Rows from block 4 of the image encoder of a small contrastive image-text model, named by matrix and row number. Rows with one number belong to one neuron. Each number is 500 + 25 x the weight over its row's rms, rounded and kept within 0 to 999. All counts start at 0. Numbers have three digits each. After the name is the row's rms in percent of the matrix's.
Before each neuron's rows are labels from the 100 images, of 14848, where the neuron reaches its largest size: "strongest on" is what is common among them. Only what is clearly more common there than usual is listed. The data: drawn small creatures on textured ground.
# gate: MLP gate (encoder.blocks.4.mlp.gate.weight, 1024x256), inputs 0-127
# fc1: MLP up (encoder.blocks.4.mlp.fc1.weight, 1024x256), inputs 0-127
# fc2: MLP down (encoder.blocks.4.mlp.fc2.weight, 256x1024, transposed), outputs 0-127

strongest on: marbled; snake; grey
gate.614 074:490509515488471486565518487467490536501559476514522497477495525519483517521487482486488502514489536512505503471481529505517505487479545495510455509500468478509500495490498456521492539478488506552508529472495506491475498504491528525551499470478549511489504513497469500529507455510522505491483471500456509494469514484488534491491503487541436507533462528494494564471482501539517532487495
fc1.614 078:505477476492505537502469446505502462511475482489449486503522465486488490493475512497534508436515508479505501497518497531476513481502487494505503490494485491487565492505522541520531462497487556482519447512509521527510549514503511493495512498517457490478490516480512513460514497474478490514492451470533493510482497520528489525518526487465489492474500506512496472521526491511491541553495
fc2.614 069:471504495501505491536502514506509501499506543506548479534476509521511517508514486526505457513493510484459438492490508497511459476479507451496439459530490491500494463505415430483493508504491506555488547495496550479515453497524501533521504502501513495487501480517502476488547556522518474484486494524523485489471476505447532514440460499543470513475479531538510503495480502523530478497473

strongest on: crab; large
gate.583 086:487481504525521494514505518459494486487494493522484506501499515438475478464528474483486490496503457477507538461528504515470520510525542514536481542523489485494491519519466481489488496467522534485504506510533479507507485551530508528516572470520537516467497463515475495507468448456486502502482486545515475525500522519504506480500447538539513463487508474496488484473500455482485536484494
fc1.583 080:496463507464473499465531497500495519537491481508502476473534482552513505481498486533502507520474490495493494521467527541498493531474490444490527471473512492481503455481532532506526517521549499501468510496495497507509531468520486485462496431497481475552508509529471532468474523530486510488491512522481513454494508472496479501566550450530530481473485475461486506524480482505504499512534
fc2.583 076:511522503553523502468485461476438490526503485479501503470476518447516469496526499482494482500487487486499477526513541493531461469523513500491483488526543505520567511500491499534481475527514500527501490527538533479517483494486512497480509491513511482525509473504525471473509455441498473541545480494511489533495551523464478505502510514500476506525463508477470502487480485498529492463507

strongest on: snail; plain
gate.526 099:496503486534511488498503508514450499487503480512492495452543504481500499482522489503514495489522472484558531478500497487512520509516612481532509518514480507497507518507521515541520507501491509466489495522541474485510488502512485484499548490507498486479473476482486493469495483470470511559464511519466474495545539526518489466512455491553501480504485547459460467461460492497475508504504
fc1.526 097:460506457496504497467510520493484580510480475505551537509529512457494559507529513492502455493487520484480533529515506502527466489516514494496521500533483512519577557516535519561528491483494491498470509467504471515486500508511519543521546479522512504531512499504473505562511485483465489517480481552486480515509541552523513479517473506517540480514492502482550540483498474470531497479494
fc2.526 095:595477491548477520516521512492491490523488518482459489501485468470518456470515454436545484544483457471522493511555457483523553504480546485499490453530531476524545501491500501512557480468496498496499519522491497504486465502510504447466499482488529488480508488515488520471506496484507519513484484488486460461476479466513453523530491467537515503523501523501521536520487501531480478484471

strongest on: orange
gate.59 112:533556528494520508551526491462491522475502448482481496492506514478522541497531509507466504542483510490473498471527503531525493522463499493522501505502488462500489513570509554544483524519497462493497558495535553488518512501529503491497525544507477490502485485486482493483543505500468488495482501512497514551512474499516541440517479453511513442479487514474475531466455464502471527495488
fc1.59 112:468459521423491499474489532512490528533529501513470485524506530496482515513461493473500484508508515513520508547474532465482497457500474509491453500507494525483532511484465512488465484476536520522504503452455459488491493494478462483551476482482528508488491513530459494546522496492504474504524488516468473534503536544495520523500528530487499537488505495476508529525512503508514518501535
fc2.59 122:474497474504470466518539473503508516426515544476521525523496484499456471522492529492518521445520497539533490490473531516519502472509516457512483527529456476528531519505502510494507512491493548525512469452508489542474505514557516508511472456556497520483501493513548516480520523496512484503506502504455537531476485487432515511477512532484442495441501534539464482500514476477525495525539

strongest on: dotted; green; brown
gate.546 074:467512484490502519520502566502525494483479491493508482539529488531474510545475489509518485487506505507481509451459502503507494550491523479503509500498528523476513525528524498506495485501555506495486506533528506504482476540529480493530518470488515498481524507486500485466445519497470512525466477532472520525480514512507495502496447476476552527493471476493520550506458515477503512483522
fc1.546 066:468528440509538503496509528509499486492494506508489514541521498511490501479497480505498486524513517463484481500479490491456477537489450496520485520460506516509502478482462477481516531488548481510492519526509498483471448518519457544516480562474523506536477482544481484503487497515465489489505485469538540497497470504482517489507512497536516513480460491493521491507495499507491506475487
fc2.546 069:516503521511435485521492489503487497482548500533535478508489489495507442473514489525487514515453484524499493474517555523466506458445462510504493522527472469482485530473499483503540492479562535539531455462511489535542502492481553507516500525504515510470504500522471489498517462499460519515519450553504454482469508498494463501475471504465482486539511479457495499503444475489491469507493

strongest on: dotted; large
gate.291 093:542541495536475482515535501483471479477543504502506516493495522515467503495492530469499488503503517518484531508514524500501536517522524435514513498496527499483457476472469466547481541520502513545518494490531516537461514458542484489526501540511507534513421503520491517489495484526471480511496457544480492532505534556500559468482468474524531468542450497518495532525459494495508494484480
fc1.291 090:504489487508500496490510476501463488559503528486546491480485509516541468510500513498501464484477482488471494506518505469484501490526508533491486485512486505486493523468486505509483566520503508477472468538507524483481503525472486517475492462491514533518511535505523483471514486491513498532553502447482447502508474495494530498462531529491488431491518535458494452482509489518481484519420
fc2.291 101:491497518514497551514465521491502496482502446572478506503495438532515495495520498498487475534516476496500460511460501517449474493475488484494511486526486480476488495465527509504493484511513477470479499511504506465519519503519538485526516507470538491538522509512487519521500510478514491507521497457525488438451482506484503519514504492508514476503441492501522515537495491545466537524476

strongest on: red; turtle
gate.418 127:503503496485448505467520456487546525457515506492495519489473465506522528486532509486501522475515514484531473498512536534491547534508483471503524527488455531499531463504555469493486516520477498510537495528493454525490517532523517508505490497473498525518508520499513515514442494493529509512508492504488492462452460479478474534487473514503532491477514540483509485491490492509458525487533
fc1.418 129:532475485489530492487534499511495492479478542485472501488492518461489499535481491498493532504442520520525474519517487551538479466521507511500524539471506546532516550517463534529513471510518497491507517535554535514504509552492466494523488483520487468533500467492466464453503485480489458546488508494528513509536505531475486456475523511486503498486513476492462508484521529488465555490521
fc2.418 133:495491504508521548488516492528545490496498504516494526497474413514516538481554488468531518465490522475525511528481503528501463513502509497545492505493420476493523517488513494465523524514480492503509502534488495512499508485524513486503487486431492514506512512508490513512511525536493502442502499463510510469461494507480481516497494501489495524508484500522481489522461498524476486506512

strongest on: snail; plain
gate.303 105:531464528484471564487521543512496507505544503483523529474484520471510484505526535483512528547474510523545507517546507484545482507480524523504502502543518452473499533467537496522462476476517495528463521522502467516469489510511511496490580487493481509468480463527494440522469500464498494484518496536466470495492503472512536489500479522499501529450523510466531496531502488538449508516514
fc1.303 101:513505481499557502493550522500502543462470491532497535488544496510469505479496513497487477517550515519484470528476476508543504505527459504498481485464479484522475462512534505493488506490461506522451530519471512529507501473553474508540487492509517474470517519489454535553511500490489533490528508501503509505494478473506463511527492470552419538486476506493489531500529540472507492525481
fc2.303 109:467515494509499479532517500494509483475486519452506477531488488487505539518452517550458491513497484508477523464486526456454476517507483514473472523507490509502505527472473502537477483480549521472514470497528533508512537533501501450491456489477475513492516453517530505500538499507487466506491486507518517499517493592507510409538530496461502492500527460509484500539507512460505492490493

strongest on: red; spider
gate.383 099:491509520517545579517530521490486489495509499487518483469512523469465513506529514512477466476485481506466547498493489463512510567500520492501480509570513475506498522534453496531489479454487525482480475485515477493507543491507492465548470474494496522513495495521506520507517508481503474504489477502504516511525503522500536497515475474525484522533455489493487490531518517514499508474487
fc1.383 097:517475475526525532510499512486506539544517472504482522524493457487523499490506488476498540545445485495495520479504557487442527512509494536492485506535528475494474505528494533517480498571507504527475549501496473493511499511506520442493529461502516497448460482490470531428527518489461473483490521489488493492464535511511508478498478494535498505501484503498494469476518463509500487490464
fc2.383 098:460485538514526524522525468476533515501506559541480472452495470503499513486524548480459531517529498507512451469526517494525492491473485523544527477497485478498538497451488531502500455492472516493488474509450487482524528488497506506496473443532473486512488527544528516492474527479511484513557493461513517520509515498489486509501527491513506473467531523506501495490511530503459530510505

strongest on: jellyfish
gate.603 082:519538449554481541489538488498529509485498529501494527516488550478509513527554489451527494477504512496511502509515505508477542551496521476520489495543482519534486535488504499523520488482481474491500498473537476503486514513513459515481511523511464512440469475484468462539494491516478482506508490504465460527493464526496476485454490508487507520456486504491510484494502509474488486510496
fc1.603 073:495472495513506533523506504500504477502490530457547495528460511484524479487486513484505471523408504512478478489491549512537499522540515541506501495493515497525507498475505522546505534528509511485503509548542508504499456498534480529481495474433522497501527478506520443473536495511466459495498508523508487524509505484501518493492516484514488519495432533471502528476470567526492500466526
fc2.603 062:486518521479522451519476471469527491421498524504474523530528469522504506500491535516467514464528458492525489501501474512535519495486460536486510497485489539498520472559522469487519524517482464496518495521479475510519484529521487499489508483518478492485484529537515478487478566449518527495523491519491528544498521462472507554485495519453459537486510534501526476509488468549517504474504

strongest on: crab; large
gate.321 116:512513536540485504494511542460492534498515519524510512477515499525512520472548502507480492497505451516535506502494462497527494479488484520547506517489465470500469480535520458527525522503460541470491486463524450510516516483502506539549492530518534505469468490504477479530507474499494512514487493530485449528506518512506484486480453515530478475504498495493494515485454488459491472500547
fc1.321 116:478523471504539518467517489475493495513447462488489508489512496493525471513479528515453506494491494535505501461485505488461523546513469515495506511491519493498494531490562558507474503483529491474482513535517490521487472514506478492531499517493516465489480499496539477477517508514481490493536430552512488521510531513508502481573500523440506486523501509476463515548480494509509512508476
fc2.321 109:459506509509514523463489527506496528497474459537525470444492507506457509496510526508518457479522489469499508538466517478499508516538515493453494471470514509501481527548503531479522510519467445495451486545489485527493483499485486522543487502427513498520488499500517543430492549522513480512506529511490510497520504501476446528507506504514519495528513530519476546456513518474565499505483

strongest on: crab; pink
gate.493 085:461505536515471534516483531532488494507531474465499530475497483519517494533495525538499508489495533485513499517493487504531539511522521501495487507479493480529483518510498525503510451482524480495534505509546522485467489521505456510483528484508497463503483454502482450506488475489518515508424512474493522510471486501513512502492508523512484474487499552524527470511529511491500505511454
fc1.493 078:513484450500489507500533532479487535501496505490505528536472484519504492520453447519499543511552487508518517538485543494474492467496511486502510494463487500506480490498549540514474461517470500496506478451507489472510535537480499487485510474481515514449462541509531492503477489463491517486507536489471455499528500530504511528531505488478512463470518486550497489506523524533502502528511
fc2.493 086:460544514468487521532488485550535487493467513505470507507494473490513503474470541526487477482491506468471443465520539529507524492532514524502487468469546521515518516499496499532481502487473511481532529508515521526464422504505472518467482501507493494477490512526510486485473480491537505489485543497502546540501489443488510464447527482511525491489514507529486490492519500548522531526486

strongest on: dragonfly
gate.559 092:541493471495510500495475478492486498469492478525503453485531486497488473474485469494492499462497461473505515508507509514508514492488569533489473553502494475507551527505532446534471446492450519484539483471536495548529500500510514453479544491502534518544529469475509555512535496452519463539498471503472536551481506496491494491473424508518534523516499486477516506502467503556510460516572
fc1.559 090:525532534495551480443473516484533558512477534546504525543520493508497509504515523498526492507492516473519494483526479516500491537485495514491522514453482465506540509493519483486469469510445469488464501481474500499501450476478488476424551509521458484501501507482490489531524511475460506509472533524457542509513519460481475498495486500471530572484495491470521509517516475536478506456524
fc2.559 087:474513516479482513522557493485447471494515485486462498477474539466503502527521484517494481473483461532494535521496534486544481492512533516452459511503531502515520558483518464587475503465516537469489445495516491506489518531504499470526548490483476514516501495525486502510472466436497473533514469490537505464513485533501546473496471474467517520496490506522485512539515500514465498482483

strongest on: crab; purple
gate.744 094:522556436497512481462497522535496500497522497493537527544533531530541469453517552515452517493479506506437491477545498491522499466493515489498454455506493451479502486489517495536468474486438483516528524495488480468483494516514505497541511474518520475464511498485511505574532503546519478504481505494502486577524484514494505510498455530507500533508473487500482472527517505536493492500482
fc1.744 100:497521549474483475484490482509524534519485532515544547486494489539505530504498534494510519488458514476506486503462503529508507537509493513494520534459450516536480468518532490514512488532527526499489501505492492499480487500522482501487463541470484495548446495542493506531472500498497496475502483527468532483487519499473486537503476482485495514511532508519494547524449452471499458507549
fc2.744 097:488452488524502479509509532501468510471485520504458473536517499445485455511496475505490494476528472470483559457510503449490514480472532479499509502520534500490538527458486506481514523495510516511546541510480521493504525530492536503516518484555481502461490521488543510497492558501513471511515539500515490485522511480521516484546523512537480484488480483495489445486525531511500515486498

strongest on: crab; large; orange
gate.550 065:522527503485476473509509498451515525494518465494513458513507492490496577466523491476483519515467515525512485473522464542525488484493524536559486511525496481469498532526472497513458481492521517518557492474500507508523485492514501483493519542513474524481485471543480480528545455492482480513455503509506489479483502487517518459447439529550519490490491521474525489454488489506521492474517
fc1.550 062:476473482443519515464499525476519450532503495475513532465521505550503469502509491529509545503508513476517511476495506504456477509482500451498496466498533486517489504500509457507543464506498483494518516498498525475509509469496471484432454472540519490532571533474478527493487530521512465504474512491505535470502479434508532487497514530517518471499472486493509474484449524516482470516507
fc2.550 058:497504472528543473504521490495440514506482561500522486473482463517490489540516534477510518459452534521499545493504462488469529510528527479538477500484513547504496517496463515509530482484503495488505454494542574490505482545510500494467527487512468470532500519501504506450514459474456461460525523547490508503486483551547517487466506507531504507487507567471471480522483510512557533529500

strongest on: jellyfish; white
gate.533 091:540494525531493509535487533490522504494538501464556497520486529524492461497512499493499505514474511519515526475535548522521564529501542489551490518524476502516485522539480478506479501521464479503482508487516495482469507513486513468477553492464515548493500520507433479485486475514489469506502509491451470558487501504488506501475477516489492550499491471526466555519458502508506511489510
fc1.533 092:456524465450505499513511461516534494500465494527459469489492468474516566487511503513493503461533522492479512502455446479478494481532506511455531482551475500488484530455518532524537490527485524502532482526498504489485496492462485487532472561495517459488528481475516527524482506482506507504494467496506514467488496519559487475536476509499551504486551538463512459464514529449458469515464
fc2.533 082:517464524476493489540501469517505473478485532542482508522470493450520471518456453553519488500473516495464479501480538520461508482496487530483491497508490534481505517494441479467510500491520515508510456507489537481517526501494527523500484489507451553518536513499545507475477481490523481496524570469509514533486474518448500490477508535471510492474502463514504460550493535473502452511470

strongest on: red; fish; snail
gate.525 081:469528482546536517529510480494480524467510490505540508532471514522512502481515492478478504505497496523489515504522553523523508509510499567522489517534490497458479504485511453539481512459451519438477478479553538491487485494537489520538515517505504472474468510462473509466510505507452470512451499543505484516512516529482502482448433497459482503483463484529496540492477493501550463506490
fc1.525 081:481494548547516482446473496503491445523512526513513466487447470510521486517496536513506559472488518473471517529512485475486522502526530518470488533487479508564491499482490505478507492513462486490490478462512483507480505474494489508496443496475464546520533473516537507493469501471504493503531497461486530494471477513513529510492501528469481498469519539508536477504523509505513527539510
fc2.525 082:536471503479496486518499476488523499507498477497469496508535472463510509513509485521436506472457507504472486485495510553493536477490501526542504512510486482467498477560495478481489518514536504490547505526530481466467483536490509499496503512532480452494499500522522490481538461531463490502479533486457530535499528458501495516453496518489481502504501519511507463505474491541485502528516

strongest on: orange; pink
gate.262 104:465501540469432510458541430509534526496493491491544552449493508513498487491482493492492493490509494498515486446506522506492534550549507509496498503527446520550477484514486481459475512508478501521514487501500470505460532534493478504528481498462515474508498450519476514544514487461497494528516474486514426508502475502479487511492497450516506493505505526511472518493506520530511493490495
fc1.262 108:555468467490494461458501479496517539540465505499532527547482505473500501520504488518500531458493497500481484440455508528498474520502492480502497524486470500515528490530486505479491472487454499515464494479474515490455514476525480502531508521549511518521497511529517520469493481517504491486487450486514487516502513536501530482499497534503464505433490493532517490510512517509498509519491
fc2.262 107:488507523485498536461500519497514523502518486490497553486548528510474503492495512489526524482508468464507490523494532490499516440463535489487505536473510482500572545479536523474537514533525501506541512491518517500484516504499542483506501456499513436463499509502489478489528435447489503449491513494476461472519498484476479527497497469481480482539488530519479504509457472556514534489482

strongest on: dragonfly
gate.668 106:547547531527539439516461538496488451510476533498456471524476496512507476439486480530570524473471515489555495509495476497492535517520451534496513507509505505534541511474495479519504472503482529493482494529512507526501516526465492495474484428519512516469511505506482522543486497521480506493477417480497516499495532453485465524512476510505486492505526487471486482507523504535542496519469
fc1.668 110:488541526524511526504478447502466510519478487510464484516491504471468505455485519522515460442463530514521504504476524490502515499531515519501475509527543512501504520495552504514476511538461505483503508523527528543499556532508451504507527486471505454468516535494512472524484506508540513531471462520459519493518543508503495502464502503480486522488490500453495510511551511529533481475530
fc2.668 119:495505536495500484520448517512497466507542509534503447502507471512545515530539518496549537509482440464469478521498487492516442499503493523493480464489498500489465521458469501490525523501511527541475492478494551499584492498438519503502508504480525535517515507465444451489475470528462500462515521498518467486451478499493441518494504466492484515505510451506536470487531520512483501466489

strongest on: red
gate.56 083:523503522488441503488474493516512530518506478505527511495498529445472512499537490524538502481459495505494498469502509483508528519516475554513498549528494505519536580491515482530508493554493493453538489455507471525490486473463500485491519499473478522444446488517459438493525508525453496510505498536478478477491484501510511471478491453524508502505530569471490475481507476556492521534534
fc1.56 079:508521492509568502555508468484471506506487563473455505520478512495510476476484480515496520573486501502463465468566508520507500463513475509507526500482521463510483481505519503499468462509485502483524528510520581530512518506456479517463506504546512518478493504446482491525485503520481504484454455494463501533550506491522506479497472516530521479503516489521479518466516503498506470512535
fc2.56 074:486490485504477517499505540499516498517458494489489535547474452566524533523523547504526515470532506476482503521507505463493499516473481492473484523491505471496509491491541489505495490498503483514495504504452461515487540522547509445456532518509502455440476519546540493490532533467480483422484525524495513503504503514517554507526503502486484493512477502472494495527505480488508485524512

strongest on: red; dragonfly
gate.264 117:480509528480498496518490490496516502524453526495491456516505503497526497456457486453504462504523482530475498543527500491502484504523507497495490508531517523581519497464460500523497511531495493467495484466505506545529507503497501506454530504488485515515568473496524509483522492448486492535502483476509476520526484515476520505468514532529526527534479451523517535475506526522485472492503
fc1.264 119:491557516510526457493476493487516501537488514480517454558502463510514499457466491455501453522511488480520503530520477467486546477510486486492539501527507551553560495482475486502487514551498472510551499492479550518512524509494517498480538546482522508518566457477526516476539520471510506520506453461478467469504440526510482514498480532519549517531519463478555501511511510512472465507501
fc2.264 129:467522488508514540509497505479469495501502528506480504473498505514453539512507507488536530507505492516513534526475510557541487492496500463442487526492469482447496542497531490536459477486492534466477438465510495511489544509534489511527509500493496524534488529520470526475469487522497497570476496446480483479508505525495555508454470447459511469498464557520506504505454490507533514493515

strongest on: dotted; purple; jellyfish
gate.432 063:524502501500447528518507486491532508509532494469513505506498519482505491519501459490542482499502515495527492499524469526519594496491531497559519514497527500524544513526478514521541473499538526491507488489526519474482511496428490538500527517490512508498500502465467476458502465511493505504451465490476532511509498539480496477491459505474491489487500477513456448478491473510486505511544
fc1.432 051:454511479500489506525507501512480500484487529533481552473499479552480527522471505472500499517487518517498491521517517515509460510498523523468519512467537509492513496467498478522476524552478553531529475520500509524520526520505484500444456497488510524455419521490535496519463484466496512449533563465540475445509491552501476474517462468499466477460494483554488502489488496443491502523510
fc2.432 045:517501498493525496477540481486471489513492526480510501505498465508532471521508488542494512529461510499502522480532498509506494542447455509483447483511544491493494511524540502461506487485493469475492531502483482495544499510532515506505531510510500510528525514479475519526542523539485529545497467505506513537465482480506500511502477507507549509503500515453513469493507531481484519475535

strongest on: crab
gate.375 079:533441511516473520514516473462500536506467494513462512493510528460472516507533483509493480494512497517512506495536470499532509490498514554504497493551474522509541506512490523540497506530488513496502497497521502453487529545488479508517543487538477454481492493485452478477519489470472534555447503532462467524504498513516483492500502517473489496514498538470482496480485468497491490503457
fc1.375 082:491540477494483515471513551504519484535543456518542457504502519510516502570521463516530431487489523510442512548468510473514512486482526515516499503503532503503534548498466506479457532552486495497511472479488479467535502493490538519527568504486541510498494503477536475473513490516534526501493486500477457511459468490505487514466482490519512478502502465529519478476503538484464512482512
fc2.375 072:482490485504478496542530474523491491503509504489492447542527523507509501487522519486486496492524460485485484497476476488505520504492464488508444474496494494457476505517509505512519500516462494504556460488470482535495493502457472511509513535492500519470500504494482489569500516523501476524516509527486520550534477515502475510507529474472510537433530584509511503481507480512475455517523

strongest on: red
gate.394 075:466531452505475502519543462525511495463503528490535452507516510476465536508484493495473521497497518524501566469532503516526512517505508522517516496540498510485529555535473497544533560499501492497522463483518483528516514456520497502533465493455498505511466501468535481482492491524485505529511496509474495553502500490501491507472480490479507487507477492556435507479467469508498475506486
fc1.394 064:491495451509463476488480472517537467508486543508516503501503487482455509516493489511467512512495498506460529444525484481509523462541490539490551488547509481566493498515472487510534460519500485514512498576504524524508517506475488530491459501524508477480493473469504521492519539510521513492470472501473510544468506510508462516511476531473440504531530467500495507479526471487546444522486
fc2.394 069:482467492523479470504511529538542529492496498486475494496480469503481542520510520492492488482526473482481507509497529517535548505518534496516471473497495425478502515478513481465444474492458474481518511521470496519499550506477494501510569485482500495466488533501525484485489473506499479453505564457519491466517517485507501512495488440522526508460510537555516528513515540544483544502523

strongest on: starfish
gate.240 129:462496498493479478509530511513496442482474517499516509493512504492480487512485512498514518458466469528472511515529484499525511514501514528469453508487543486502498532490482495539490470499510514516507529480518510514519545462510460483498476498515494502540512441497522509539514526488526494491516480472542516528531519506514526461541493464492544480537468510519500467476510504458524457482538
fc1.240 136:495519511510512499510527494505526503514503529519520483455521533511474531535530516447512544468496508508509481478484477514542494497508527463511521505506468465512506514507463526512497498461458510482456474513522516488484495515470485535500464516527469509482462536459475536492509503534498457508511520479530505525513493529482494507462512514482500543490532504485485479503524519539454525486497
fc2.240 137:477505522507520515525533515490452482502483479488488519461509468494491425487464473541499444487498456520496506524519495474506504504515522531498477530486573507503510497489527482563477501523488507496489513510498496510503502460509512495490499522465480508523502487504524462516530483476517491511513482472505488527491502460459534486534453498526497480535450505515505513493521481464538466476497

strongest on: snail; black; brown
gate.517 101:500472520480490544521496548510497539501557509524476496509505535493496491484534517493535529501476500530529532501536501478564502480512521493509501539513519518510493523533512501525468503497485512471485471476490444491532550505453506484489527506523484512452510521522479443535475486477478499483483546497480466468502532478521512481505483475508473487506500529455488460528531493546456500495541
fc1.517 093:497507461497512477446476455470479482502537520504458444525517487511506516485497506505471506493490499515479502442476502497493517504499456551525478471473487476532501495514522505492523480549489511480501498482521485506498458464535505509528476514491484501510524446505522528472511495482453525483518496474549513511476531504495499494497522469514453446494465527499486487481447501523550512516515
fc2.517 100:527461491532502503493507489495524508452545557500525488532522502479537490469510466501476479523448462525484477472484474474487501500563507519503492483504510519537452500508430474514506502513527504511510466500504516501491539500486493500488459518486484548534556490503471463517483464500459482524529491472527501477510478523552489485531479506482487480494524487498446486520558501526454528476488

strongest on: marbled; butterfly
gate.144 112:511537462509506462523508508486482501497564497505537510482490500536476500520513470541446471441510460552489522447484483517533498497516560506498496481540528505532511491472495502529457484489507539520468491546521523472510450499505486499480502503489493492456461528516458496519501512467496474510507478508526537543503550496519501512463474498527526515490477481491519539531530516501502464452508
fc1.144 102:506537501471489524540509502508521523495500472513502528494488529519468490525504520514498439540536539500511475484469494468431490507483493449505500488507521493510417441513469503475503506501500469530491507520467516512493506482499472478515496509515501527461514539477466499499495505492494513482485524574493517485502483528495479486561537498552497482477528477532500481546524538466487519507440
fc2.144 113:483504516491501474493518499466502506545554478546510471474493522520530495464528466495513459483497464443512467515450503500509523508482506459479512497495448497518466463467487511483456514512508517491512502485491470510471516479471516538530510536468516521498508519489477513528447446467511525521500557486458475479463506518503467500483511473526508472515533544518501521479505507510461498511509

strongest on: jellyfish; yellow; orange
gate.580 085:525496449491511502553506514485526485476518533519480492546463535531485505461539463500492510462475539520488471463517495495460485542488500512533494519499486466525506522489523518558506514485542475498520486506501449513494552498488482488494492523498524565442466519526511469499521488516487500560492500531481491553469498502502517505474458517490516481504497491482479516470517506493500486515513
fc1.580 092:515467475507511481531502544458481495550506528502499465538494505530467484518497476484509501490525524525503530463471470512472478490506496477529568511496499493495489546515506498505533460502548461505486482474486499482495519464546481499453508452515513544487481477519525503491524492476477487514501527557469522517441480519540487505532493505506476476495482449515500483512485541496525531545537
fc2.580 097:515527542482485472512446481512496486503474500518506513488502502462504470485463468527549466502497479491501482521437520531494492533481483511510464507505508521501513465473483466526539572508498561523510506507529525495520500461499516496489515556466529501525505498508523510520498494521546530508506528536479491524476490457475471472502524493504483493441507510520484494504478486492439482502461

strongest on: red; orange; fish
gate.33 109:521540503521515502493539491476463532490531489477498536493475529470479484514511522510490526529464496487525506506504556500496515496488554479536478559467477455484529517460493482523493495511511498494525519487508487479496510508528479462494524500532488470524480487536444464512487453507481471490496526497485468530523506540476502443499504478535484482510493506481467467501496470508465500449530
fc1.33 114:527481521488481456516458501506507473480530545525526493499495527499491454499489503499543507445487525516495488481467517482480516519543438463489521491479486536511455493516497480491512511489522506518484462497499484481468457521489494523523447525493532547489503491469559492486467504526501515549535483497485530516475473509473524520480495545494515501500521549484539478496503539475534472529479
fc2.33 114:530516519521499495533503522490527524493533480522509526487518494515520499487517497506475481516469532479493503515502458527495525499514512480513506504493492544491442460529486514476486544543484428472469527500502504452460477515506488474523529510475492458511508493476418503506474473526508544541460550521480477518519455503485510478449510475530478491529493460501501524494493479527485533484499

strongest on: jellyfish; spider
gate.72 120:517447491507500456511496484507503497509496514511500499477489480457505539497485495477495564504486517518536490479501476539511539518509527485506536514488484513509495481517498485476505473466538560510517509482537527477496470504513494525529441540486560506500485504476549518497514490513466483502509489476475543496482499509503520510509485523542477495459584497531487501485523506534495478537477
fc1.72 120:484495516522524500490488510506469526490538509485517486549502506529511467517472475511495533489531481488488507501480518485460515487487458545496483508507512471480478528515477470526546501466517494493504497455484530493489519506547487538482472484499498538518537507537511489450451496496492506455517467472474507480476548505467519538520510513443522472560494450524482470522457483457556513495508
fc2.72 139:453519481468507499517506536532518500505464474478470497498463487452498562481466491536495460490458486487479470496527525535522467514524517512480513449508497516493526518470474547494438486484518518483476524532492504498522518550475476514499518482493526497480509517509493495514503479486501518572496521505520503530543475486500481462494547486498519520474511501531515529474538505500502531497477

strongest on: dotted; yellow
gate.452 079:499495504514477511562546521514492484519477527468511496512488508499448526481499559502502497529510495553494527510531494495521489541488499496525505484499518515532486536478488492521469511521512536508477488488501519519475512489483489504510564502517473511461441510495475520496524481518489511506478494516465502525509542519498523438503470449515488510483506470504466488523504483493507515526478
fc1.452 086:489510541526535525480514506491517509521525477483526478522468513496422510509484489485495514484536506543541527450494484508520526536474491466518523517505492488474534492478506503509498459498459508504533484513561492491526484469544488507493520496545516482484446452476482510499549513511471501455477491560557490531517559503499515462507498503505527521518490488540462492533517532470506480514545
fc2.452 077:475496486482532487497509457483491505474514558480500454487497535494508516474472517499513544526491535499519520455479484471509488512528525513511513504484533518544489507510467530475506527542489520497535507503498529516488517459505494514470471545519485530464515484457544411468528492525469492527509540496478470518522496508539490489522512524517485469489517513525457454442481531471501510481497

strongest on: marbled; grey
gate.235 086:500514482488519549500488524511500484475484495487508487479533534484512499514511510515449507505480516540477523503505464509504527538556555492511476499502488478526498501517481491538510474500485531468456545484558506501456443494516497449533528492546497472501472481512484472493542509501479505489492486498525464539538550508484517477529465479557482505499450489536466509473474482480507520473479
fc1.235 081:503541475525450485476487506514496519464502509507495534500504466466530498492526505497490537537482495501500464499546524511455501503509469567502522512524487486449487536479524505481522492498525491552483559556519493484478494513485489477538456539484517447513500468493522466446523494532458460519524501499474493482487495507463487494484501469492557459500467493493491521497464487491476505444466
fc2.235 080:516496512491505486498544488518479504499470504480497469511521538450455461496453501470514498476479521511521512512466532486489529503429465490511454518410512520462572539516501521485528492507495486474500463432513491512512471459539497489541517509555472524465486530508502520499520528525509520547490525523503536535537496505504516521511493500502524500528494529477513533548475514507501518521520